{
  "train_examples": 195000,
  "image_size": 64,
  "crop_scale_min": 1,
  "horizontal_flip": false,
  "norm": "batchnorm",
  "activation": "relu",
  "stem": "deep",
  "residual_init": "scaled_by_depth",
  "optimizer": "muon",
  "muon_scale": "match_rms_adamw",
  "momentum": 0.85,
  "adamw_lr_other_params": 0.002,
  "epochs": 5.6,
  "final_lr_fraction": 0.01,
  "warmup_steps": 510
}
Rows from block 4 of a small model that predicts nearness at each pixel, named by matrix and row number. Rows with one number belong to one channel. Each number is 500 + 50 x the weight over its row's rms, rounded and kept within 0 to 999. All counts start at 0. Numbers have three digits each.
After each channel's rows are labels from the 100 images, of 14976, where the channel reaches its highest value: "responds to" is what is common among them. Only what is clearly more common there than usual is listed. The data: rendered scenes of coloured solids on a plain floor. In brackets: how many of the 100.
# convs0: first 3x3 conv, stride 2 (model.blocks.4.convs.0.weight, 144x96x3x3, each kernel summed), inputs 0-95
# convs1: second 3x3 conv (model.blocks.4.convs.1.weight, 144x144x3x3, transposed, each kernel summed), outputs 0-71

convs0.98:500500456500498500501497500500503500496499501500495499500499507506500499929501498504491500503501500500496489500504690500517500497502500496502477500500501500500500500500496500499475500461500483500500500588497503500496500500502522500503441506501453500497499500500500496500490500522500500500
convs1.98:500500467500500528458511545558482518452503500500562634503500482453470580500522512500500500464433469497500486500500486475544500500500482501500500518481500488500500500490501494464500538500500371512493485498530529518500
responds to: chain link (33); octahedron (32)

convs0.130:525500500500581500503500505525511499500499496500501500498479518526500502659501502465450500499483500500697501500500612488448500546497500469501530500500499500501501500500501500500499500536500172500500500500493533500500500499498678500504493483490524500500501500501500489500500491502500501500
convs1.130:500500500500500501498501501999500500548540500500498500500500446499501499500504500500500500498497508499500506500500498500499500500500503499500500500501500503500500500496500500506500503500500503566500499498501498500500
responds to: chain link (31)

convs0.131:513500500500496500499499500499501500499501499501500500501500434761500500502499499500615501500499500500491502500500425501471500500501500514500498500500499500500500497500500500500500500483500341500500500499492499500500499501498415500811503501501500500497501500501500506500500633499500500500
convs1.131:500500500500500500500500500500500500500500500500500500500500499500500500500500500500500500500500500499500999500500500500500500500500500500500500500500500500500500500500500499500500500500500501500500500500501500500500
responds to: light from behind the camera (50)

convs0.3:495500499499444501513500498496560501508621500502499501500499501499500502639501503488520529361501506500522592500514834500357500542495501471499409501500500500500500500500504500491504497505499374501506501499505504500478510500494436500494498505504495500498501500503500544496502501444499499500
convs1.3:500500500500500503533499514502502516497501500500540497508500622498263502500502507500500500478502507648500554500500402520517496500500496520500500494477500503500500500884499504504500499500500492530504506532504501502500
responds to: octahedron (31)

convs0.14:500500501587508500502502500500502499572507500499500500500500499500500500499502497500500500501500500500503495500495508500489500500525500504501497499500494500500500500500502500498500500500500495500500500500500498500427494500500501500500501500498500500498970500494500499498499500500500501500
convs1.14:500500500500500514500509463518446453511458500500503667566500501517494533500469462500500500360525659304500528500500299335665496500500557500500500456494500432500500500507501500555500329500500490503494510466530503506500
responds to: disc (45); bowl (33); largest object: disc (26)

convs0.55:503812499490489494501500500497500499501500500500501500497488456500500500499500504500774500477500499500486511500493537499495500505499500492516471500500499500495500499500502500502501500502500494500500493501516492500500499499499278500453491481436500500499500500428500510502500500496500501500
convs1.55:500500521500500517578575489504505382500494500500602496501500493502469488500538499500500500493520499532500522500500527561465500500500401512500500478453500503500500500715478536510500527500500503555495511513452802446500
responds to: cone (32); pyramid (30)

convs0.26:969500499495542500501500500505489500500500500500499500499499500500500500497499500499452500501489500500508505500500490489498500496506500522500509500500500500500500499500501500499500500477500496500500500500498498500500500500504619500506500498499492500499500500499500494500494516500500503500
convs1.26:500500509500500506521433503534498615490503500500497527473500466396509513500510495500500500599553520497500469500500456474490435500500465522500500481492500501500500500500447513490500490500500501377497491499477496474500
responds to: capsule (35)

convs0.129:506500500500492496500500500490500500500502502500500501504499478500500500501500500500412500499501500500344532500500528500486500506503500502501502500500500500500500538500497500500500504625500501500500486500535184500500500500500251500572499503488500500501499500502500363524500497500500500500
convs1.129:500500500500500500500500500500500500500500500500500500500500498500500500500500491500500500500500500500500555500500500500500500500500500494500500500500500500500500500501500500500500500500500500500499500500501500500500
responds to: light from the right (51)

convs0.49:570498491501530492500501500410500502503499499500500499495499484500500500495500496500547494501498500500483478500458504499489500504500500499508504500502499500500500537500617500488477506222501449500500838499545473500502505499576503500462493501496500500501496500508501512500501501502500500500
convs1.49:500500498500500499511498500500499503501484500500502508500500064503498505500501501500500500499501495496500508500500409501500501500500503509500500501877500499500500500428504504499500505500500496501510501501497499501500
responds to: octahedron (32)

convs0.6:502501408636478500498460502498500481496502500502500498499499504500500499551503484501516503470500500500507443500474500502479500507424499516831530502500546500501500501500355500493506500456500505498510524494500499500487507500660499500496445500460500500488520500506501344500500500570500495500
convs1.6:500500464500500484510496495534720523503529500500504499572500500500496829500509518500500500454511491504500507500500558401491500500500572494500500527560500480500500500502503499509500502500500495500497489726425501684500
responds to: egg (36)

convs0.113:691500499500491474499500500496319500481493500499500490500500506500500498467497499501298498560500501500473535500369515497519500450489500500482548499500423500500500498500551500489500502500500426499493499500494515500495501489499506500486497501617499500513486500496500241555500500501500496500
convs1.113:500500485500500534474478512496453493522504500500446492551500457495475488500487493500500500460505491547500499500500499500433522500500321505500500547495500506500500500561573371477500548500500497503462511485525500510500
responds to: egg (34)

convs0.13:455500427499445500498501500500498501498496500500500500499482500498500500494500495501460500492500500500495500500501508497705500498490499511500497500500499500501500500500521500497506500691500470500500529703499473500500499498822522500493508502502497500494500500494500491501496499508500501500
convs1.13:500500538500500654490494499525505498495452500500503521508500497725496586500597461500500500508497512471500494500500502720384500500500497501500500492531500499500500500782500465496500387500500498500478460502497463489500
responds to: light from the right (53)

convs0.106:501499933498509500499502501501500500506496500500500500500500500500500502561498498492637500498501499500500513500501598498520500499499500439497480499500500500523500500500498500499497500491500484500500500500501499500497499500507460500499502592533500500496500500496500477500501500554500502500
convs1.106:500500485500500516471498444504504439494478500500449530493500501448434490500400394500500500431490575189500503500500497477483500500500610500500500553493500491500500500392655473500500495500500512502484505501537493474500
responds to: cone (30)

convs0.7:497500502500493500497500500592503504501500500500500500500500877793500500520515499500497500502500500500504499500500505506497500499498500497506540500500500500500500502500506500499500500500500478500500500502502495500500500499499511500501518500492499500499499500500500497500501500500500500500
convs1.7:500500519500500493499355498517491500495499500500497500514500500500501500500496500500500500500487498500500508500500500546501500500500505500500500502500500514500500500500499500495500499500500622482439503496500558501500
responds to: cube frame (30)

convs0.42:664500500500544500500500500500514500500501500500500498500495500500500500446475502504502501501498500500549496500519501499507500494506500500494903500500501500500500506500499500500500499459500561500501500500498504500501500500500508500440568501505477500499501500499500376503502610500500501500
convs1.42:500500493500500509489460451501501456621494500500508488521500499558528382500518504500500500578497498484500499500500548499510501500500495443500500529497500489500500500470623494601500515500500470463501486408512369505500
responds to: light from the left (50)

convs0.63:500500501467504500500497502500500473498536500503501499500500497500500500499501495500497499555500499500501490500464492501486500505494500498923482498500497500500500500500500500501501500498500507500498499500500498500503458709500505500498514500503501500430503500458500497492498500499500501500
convs1.63:500500684500500497509485511523483516472524500500500497510500484517121481500490488500500500483640490480500501500500208494503500500500517500500500488474500506500500500496505503468500495500500515505512496558528491544500
responds to: egg (45); largest object: egg (36); sphere (34); largest object: sphere (25)

convs0.104:365502502502493591520500500500504481498426500500500520503499499501500500500484500500536497501500500500285500500503419499522500407602500455498227499500454500500500503500501500601496500508500374498501502497502456500349497499501498500505477500478500500500507500491501478464499499505500509500
convs1.104:500500500500500501500500500500500501500500500500500500500500500500500500500000500500500500500500500501500500500500500500500500500500500501500500500499500501500500500500500500500500500500500500500500500500499500500500
responds to: chain link (34); twisted bar (28)

convs0.95:497499500455288498508500496494467504502500500495500577503500501496500502493684497500479498567500500500495472500505499501503500559483500522503434500500440500500500499500491500834497494500501483500500500499500433500500499502499502500501503494475500500474373500502500484500502500499500500500
convs1.95:500500447500500531424443497509434501602540500500501506529500489473510498500524466500500500426662556491500499500500505498498489500500496514500500594511500526500500500496577500507500548500500579538498489495495481518500
responds to: chain link (36); torus (32)

convs0.86:501501501501478500499501501498497500501501499500499499496502501486500506659502499486497500484499499500506501500503880493502500512493500486500516500500500500500500500500489500495547500504500258500500500480502481500501498500499457500504545500498488500486501500502500542500500499513499501500
convs1.86:500500477500500508456474492603506503493578500500749593514500503505444557500558527500500500493465521550500506500500500495516500500500498498500500540480500506500500500484524505495500505500500527668545515613515568497500
responds to: chain link (35); octahedron (33)

convs0.20:484905499500477590500500500499499501500499500500500501498500499500500500499500495500734500497500500500497505500504490498494500499502500495495446500500541500500500501500499500502500500501500503500500499500501496500497499501479422500502500501512501500491519500484500513514500500502500500500
convs1.20:500500502500500497744666496501503463497500500500505497501500485442501503500315513500500500501505502499500496500500517589444521500500505493500500493498500702500500500634461500503500584500500498500500482499497490506500
responds to: pyramid (38); cone (34)

convs0.37:504501709504544500502499500503501500503499500500505500478501502504500496376490500506669499512497495500490507500419857503523500476506501593501501501500503500505500500500492500499504501508500457501502500463497495500493494499496492500523497500500495500499494500496500523501481502492502501500
convs1.37:500500486500500514512491503507500508498500500500510475501500501378175513500504503500500500417498517503500506500500207505504504500500489499500500499501500371500500500503502501502500501500500491515502507509504473452500
responds to: light from the right (53)

convs0.126:513500478498430499503500498478491495502497516501511500499494505503500497506499503536473500500539500500470501500499516501479500504493499313498515499500501500498492498500528500496501500471503533500504499501580493500499502501495183500438487504501415500496504500503500504505557761504501499500
convs1.126:500500499500500502504500506442500498500316500500504499503500453512499499500504499500500500500502493521500581500500498499503499500500496474500500500497500496500500500496510498499500501500500502312509500503500500499500
responds to: light from behind the camera (51)

convs0.11:503497491508311499499484492500491458511528500501499494499497493500500494478456491501484506476500500500503509500379502499567500502472500495450571499500498500500500500500512500512532500508500497499498505508500468500463490504520501500519420501473499500220474501483501219504505500510499501500
convs1.11:500500487500500455501500497525892502501605500500525493552500499441508640500576538500500500552499494499500501500500525498481500500500590491500500566626500503500500500499499498501500585500500500495500488592501574549500
responds to: egg (33)

convs0.56:594498496498542499499501501500499540508543500500501499500499501502500515281503490500498496500500502500502523500532499499517500481475500522511551499500474500500500496500497500542509500507500477501500504502501372500500502519668757500566480500436500500506500501490500287552500501514500506500
convs1.56:500500500500500503487501501494590502499500500500500496503500485499500498500499501500500500504498512496500502500500501504498500500500511503500500500501500502500500500499505514512500503500500498508503498502493497493500
responds to: chain link (32)

convs0.134:486500500506325500499500501501522501500467500499500501499501502497500500620494500500630501435500501500566500500501492501462500490474500498503631501500503500500500501500494500499500500501500505500502500500500483500502461500500496500502462500336500500500497500496500158470503500497500500500
convs1.134:500500503500500476569657547488534507608465500500495496538486458566594403500556544500500500613514494462500493500500496570508504500500567499500500503512500642500500500484675399599500541500500619463500525551502495567500
responds to: pyramid (31)

convs0.96:495499501502159500501500501502499497501496500499500497500503502500500483510341489501451501443500501500503498500503500501527500507492500507488546500500526500500500500500515500374501500502500505500495499500500675500494461508453496500494341500469501500454511500499500403497509500497500505500
convs1.96:500500513500500536480705518484770507383367500500489502489500532487648477500525507500500500548552496496500655500500517509470500500500641438500500507653500500500500500483503513357500529500500432502493471557483534482500
responds to: count: five (51)

convs0.99:500501532569566500501497500503505502494491500500500502500509500500500500866500565499514511418500502500496503500510501501491500502444500467484701498500474500500500500500475500496503500495500505500505500499501501500494509502500500500496433499331500500495500500495500454501539500464505499500
convs1.99:500500500500500575511620552475522513482465500500543499509500500510623554500500500500500500501461497464500499500500490518566582500500496495500500422481500578500500500509502448502500599500500560499501543577500567502500
responds to: cone (31)

convs0.21:552473498493504500499499498500495486481525500500499595500499499500500497483499512498505500608500500500497509500471500497530500489429500481613497499500501500500500500500504500496592500491500492501501557501500162500503481501502510500534511499445499500505513500474500250507498499503500502500
convs1.21:500500448500500439607497492572289515492500500500571500186500369500533465500514522500500500550529500519500499500500523503587498500500493492500500458509500490500500500557489510494500519500500499593504541511500572546500
responds to: sphere (35); torus (29)